config = dict(
    num_classes=256,
    arch='convmixer',
    patch_size=8,
    kernel_size=5,
    adamw_weight_decay_other_params=0.05,
)
Rows from block 14 of a small image classifier, named by matrix and row number. Each number is 128 + 32 x the weight over its row's rms, rounded and kept within 0 to 255. All counts start at 0. Numbers have three digits each.
After each channel's rows are labels from the 100 images, of 14976, where the channel reaches its highest value: "top examples" is what is common among them; "colour at peak" is the nearest of a few named colours to the mean colour under the peak. Only what is clearly more common there than usual is listed. The data: histories of elementary cellular automata, time running down.
# pw: pointwise conv (model.blocks.14.pw.weight, 384x384x1x1), inputs 231-307

pw.210:109099101124109175121138131185141131157207144109107121119142152096146163168150119106105077081129175109179117182120088173109129158138165109143145183158128162093116132084128141139184105133106096088134093161109128173081139147108175116
top examples: 000 turns on; 111 turns on; 011 turns on; 110 turns on
colour at peak: white

pw.193:139107126121112032157157170111162166111173093162094136114076184123084129065099144162153178147105178113142141156157147120105136130125078118037149116116136195117139157126084126155087213110125230128135146175065091111120100120132154176
top examples: 110 turns on; 000 turns on; 011 turns on; 010 turns on
colour at peak: white

pw.89:093095092119099127159121167138171096114140114120094082102162161119140139165129177201073133141149137166184100190136185113119137172119133122120124112050138137130140152095110108074092068130107133057116095155143124104146125134037117173
top examples: 111 turns on
colour at peak: black

pw.44:111071103139145070111102136181098144086147117114119160132116132130139157082083092075121093204125125150114171126138192148126078075118130112166126186162144131122184100196136156084131073121125125157107166137228163087150129185148192092
top examples: 010 turns on
colour at peak: black

pw.285:130141148159119154148160127175152111143129155077165153101079138097097110189075079147177110106106133150158158092119115201136115093115129103106155105150113140151157133109096142131147172151116121151099119168111116100141175092103070110
top examples: rule: rule 32
colour at peak: black

pw.81:113139120113155132100161110118135050082134146142179092089147094118135182165126133067161192093091197148122124065146190144110135116123127129100200142086087132118121136102172150135145120113113107122149107114084127128073141074096132089
top examples: 010 turns on
colour at peak: black

pw.52:143126032128137060132152072142163142157163141112088121092109164127167134118071113119095139099136095100137162138077114152150103109114129165163095074120127147120158128161106135130127151127088102130155145176141082098137120118135136142
top examples: 010 turns on
colour at peak: black

pw.348:170145138196135081187141183128163075080129074098056069103101126122129129134158167086100187202137095121111156119183125118141084127114119103141153088129138149178145144119088136159177150111103070140186136162124082082109130100084099143
top examples: 001 turns on
colour at peak: black

pw.365:115170118110186131074087093185125081092116129176139100162163116117151117119104128163136143086133136178127186097130184124169169108146165120117145143175093122156150165118184145165132159126130101141134070164132146146117154118086164147
top examples: 111 turns on; 010 turns on; 100 turns on; rule: rule 253
colour at peak: white

pw.68:120139153135153131055124129106089118107059079132105133170084165122160130074181087141147139119105090153128115100133159126133159144148063122030143146079087146112113164178087122086080153080102113136120095157124113133136166227148100089
top examples: 111 turns on; 110 turns on
colour at peak: white

pw.354:106132152217140125151107125122187187070095155177072111052162134163132049174153075211123103102109132151142126117124129129134146118100141078097240166146080115140187133127156164110101084143137171099134154156083168095134126119132163147
top examples: 100 turns on; 010 turns on; 111 turns on; rule: rule 254
colour at peak: white

pw.220:103151132092139159118140174107079095193157106132136124138093156072107158118089107129073080073149100157095068081090090124108094105052159126130124114085117113138108106173123048092102059178105149113108112100137146164148146110106097070
top examples: 010 turns on
colour at peak: black

pw.373:076144150095102161028151129108087116087106169123108121089082154113156125103136139154191112133133116156073155129038159224057116099128147162126169177142157133129149118104147155177201134159153120080158157138167133092136143151155163072
top examples: 110 turns on; 101 turns on; rule: rule 96
colour at peak: black

pw.181:099162146076052142124126133085180087121071127113123110165119082116098145161107127072107133150118141076116127012156082113107131102120159162175154181142052115130157119125162173175161107087072162114179166132149131138151118072124142103
top examples: 111 turns on; 110 turns on; 011 turns on
colour at peak: white

pw.372:122115132124071139097167146143108146137104177139102098166138112132156124166105111148118106087100124111129082133106189135117135129133109121157105103088145120101084068120156087113131164091108074093074188137136138192123134128078137110
top examples: 101 turns on
colour at peak: black

pw.344:193114099150134185121117147129121189069071154077116119139077111151154157073120110086148185160180062105088091158180086124122193145141077112079190151158114123137140175085111126170061147127082175072094135079120060156183115168105122135
top examples: 010 turns on; 001 turns on
colour at peak: black

pw.231:137121112111067133174118172133102136145136122123111128157107148138136142146134135158086132089163124151154088144146168185108079171089128120060108140124150122128166103135158053136140121079135135116113131073152147166210102143085132082
top examples: 101 turns on
colour at peak: black

pw.0:130141071113114149197160190150136132155060144120145163173208116097104127096130043156132162100156147167130114147107125179064148143099114131117129104176148108113096144168148086106146146102154130111129152113138076095100138082066119145
top examples: 101 turns on
colour at peak: black

pw.374:110135113097118157157163159086139146074109158136146174140115195112132136129133188143159151088108089099143142127209109156105142126148117081075104104101128120112109125099098108176158134128155160111189106140124114138139190070156153079
top examples: 101 turns on
colour at peak: black

pw.142:045117131075180167137111093110153100135173095141100140147077181123150121175108055098125133141099083158132135161098125111128105106085120184052127139118145048180073125229058096161066116079110151148167107123091099115123134112169255125
top examples: 010 turns on
colour at peak: black

pw.157:147150124121169100122136176080186133118118143164121129115088171148131088119120120106154134175114157162135110099130132192112078117133128160129129151147106100153129093090108080102132152117161167155086142126156134082104132066176171085
top examples: 101 turns on
colour at peak: black

pw.244:161125076074132172155106095128111133083142122136084099146137108117063169108092188171088120167148073128098157156102119172113087116135105121062072144083105126114138166131135136131150104151145113163104150112088146168101100118114083131
top examples: 100 turns on
colour at peak: black

pw.41:152085056082106122117123086103158105127067114154111164128131168155120101086088107132163147169149114146146150107120120133079126162088188166084113138139144105098146153093163120123087091146123107147163111175161124103126181131128112049
top examples: 010 turns on
colour at peak: black

pw.281:087175094129140114174119082130101094107116120141148140132105140144097119077122142089057128107149129128138094087146126119069136101145077154124090131088119113121147147174164139149122103128090131140072107098157099137155160099127178137
top examples: 100 turns on
colour at peak: black

pw.172:180138149139148084107131119086146129108154163101100130168133136109146091089120093104084124140126171107142064186181122084139144115117096099209131117198105086092074140118132092139156130092160148146092036085099134127148147170109090181
top examples: 111 turns on
colour at peak: black

pw.339:134136147131188093102151162228118154107158109101084111156125112115140101077123094139103139123102135187106176120140166147145059122160148143141119123065118129146087155224117033135095151109156118082092104152147103080113119128137147114
top examples: 100 turns on
colour at peak: black

pw.295:139102152071134130115147153144148158109086091179136106082170167064139111096139113191113133149157151156100126159136090134106124113102170110067114127145148132116077035072138126085134177114135135123089115109120164082165136051137081149
top examples: rule: rule 152
colour at peak: black

pw.31:163192107114087123101146079181142111097119105094059142156134105095074067142141147089123096110136159118136178073117120131081108139114129148124129173188073078138175133169155143164092091129146116158112059164076137153175150127171109110
top examples: 011 turns on; 111 turns on
colour at peak: black

pw.82:153060132119173110065089100109174182141179115164137200143147133130095124164113183096120140129146232113085141105129094114091161092116104100093135127077115104144097138123090154178137134160146169186153067158090156129099108122138129104
top examples: 110 turns on; 000 turns on; 111 turns on; 101 turns on
colour at peak: white

pw.132:159118125141131090164114114141132108105137181156147189124154121099124129140146132117093072151158134110130134129057110094112165145113191093143092156100127138103128117118113213103049154176090094221153112107098092120095096096139071193
top examples: rule: rule 96
colour at peak: black

pw.228:150154106104118102123077111139161186109110090098120179167102137120118114175102096137166072062098093119131104123140143167164137150081112132175158083173140154117148080092103119146096144086118124126165106116144144180132144160156100115
top examples: 110 turns on
colour at peak: black

pw.305:143137125075149143146100187163140124197170111131118134120099096131118072179127122118123142131128111125087103118056062156162137136107129125173091160155178085149066077148126143122112118133082136187130105133108135124123100137127206077
top examples: 001 turns on
colour at peak: black

pw.229:076149145088054137153171154169111138136119117138120140152156146121145163123139142101118112124099090170177139115240093089169185054099071158080125107122144134106125157130102117082132147116145037085117128144179135130152100113164132119
top examples: 101 turns on; 111 turns on
colour at peak: white

pw.224:122135139145105066109042119128140095113112151116128113135150112143140098132134096084172107141108147098135134160159154111127157135135098083113165104130205175164111171092079154022138108113144140150117141169129078093104081153222138137
top examples: 011 turns on; 010 turns on; 111 turns on; 000 turns on
colour at peak: white

pw.152:091069112164224098166105180130225106151205122164122097243098135171121110094110127127127153152098157131167153176146115122108154152100113125140132143138075173124127153144120184143104138126137081095117120131064154169130058153105099102
top examples: 110 turns on
colour at peak: black

pw.356:110089162067116182125057223127120156124146123148147179160111132166135112077075140111111131089136103150142118126144181187086160104135098165133104138188078153112114115157166186148081101152119087106104116122111178080110151120140162138
top examples: 110 turns on
colour at peak: black

pw.19:145107146100144124128148127176202112133111186162156107136174141170118122155131146128148092107121128157076162146099151079180132089124119138132150054139097140107119130138180101125145152169149112044107121146196137150134102128169087123
top examples: 001 turns on
colour at peak: black

pw.286:122131192188137140154104066080120108105151121135095124101126129159125145118104155073139177131120102153112152089072133116119120150077145101088132093132089118139124096108114100111139142182090110135134155165155157110112175156125119081
top examples: 110 turns on; 111 turns on; 100 turns on
colour at peak: white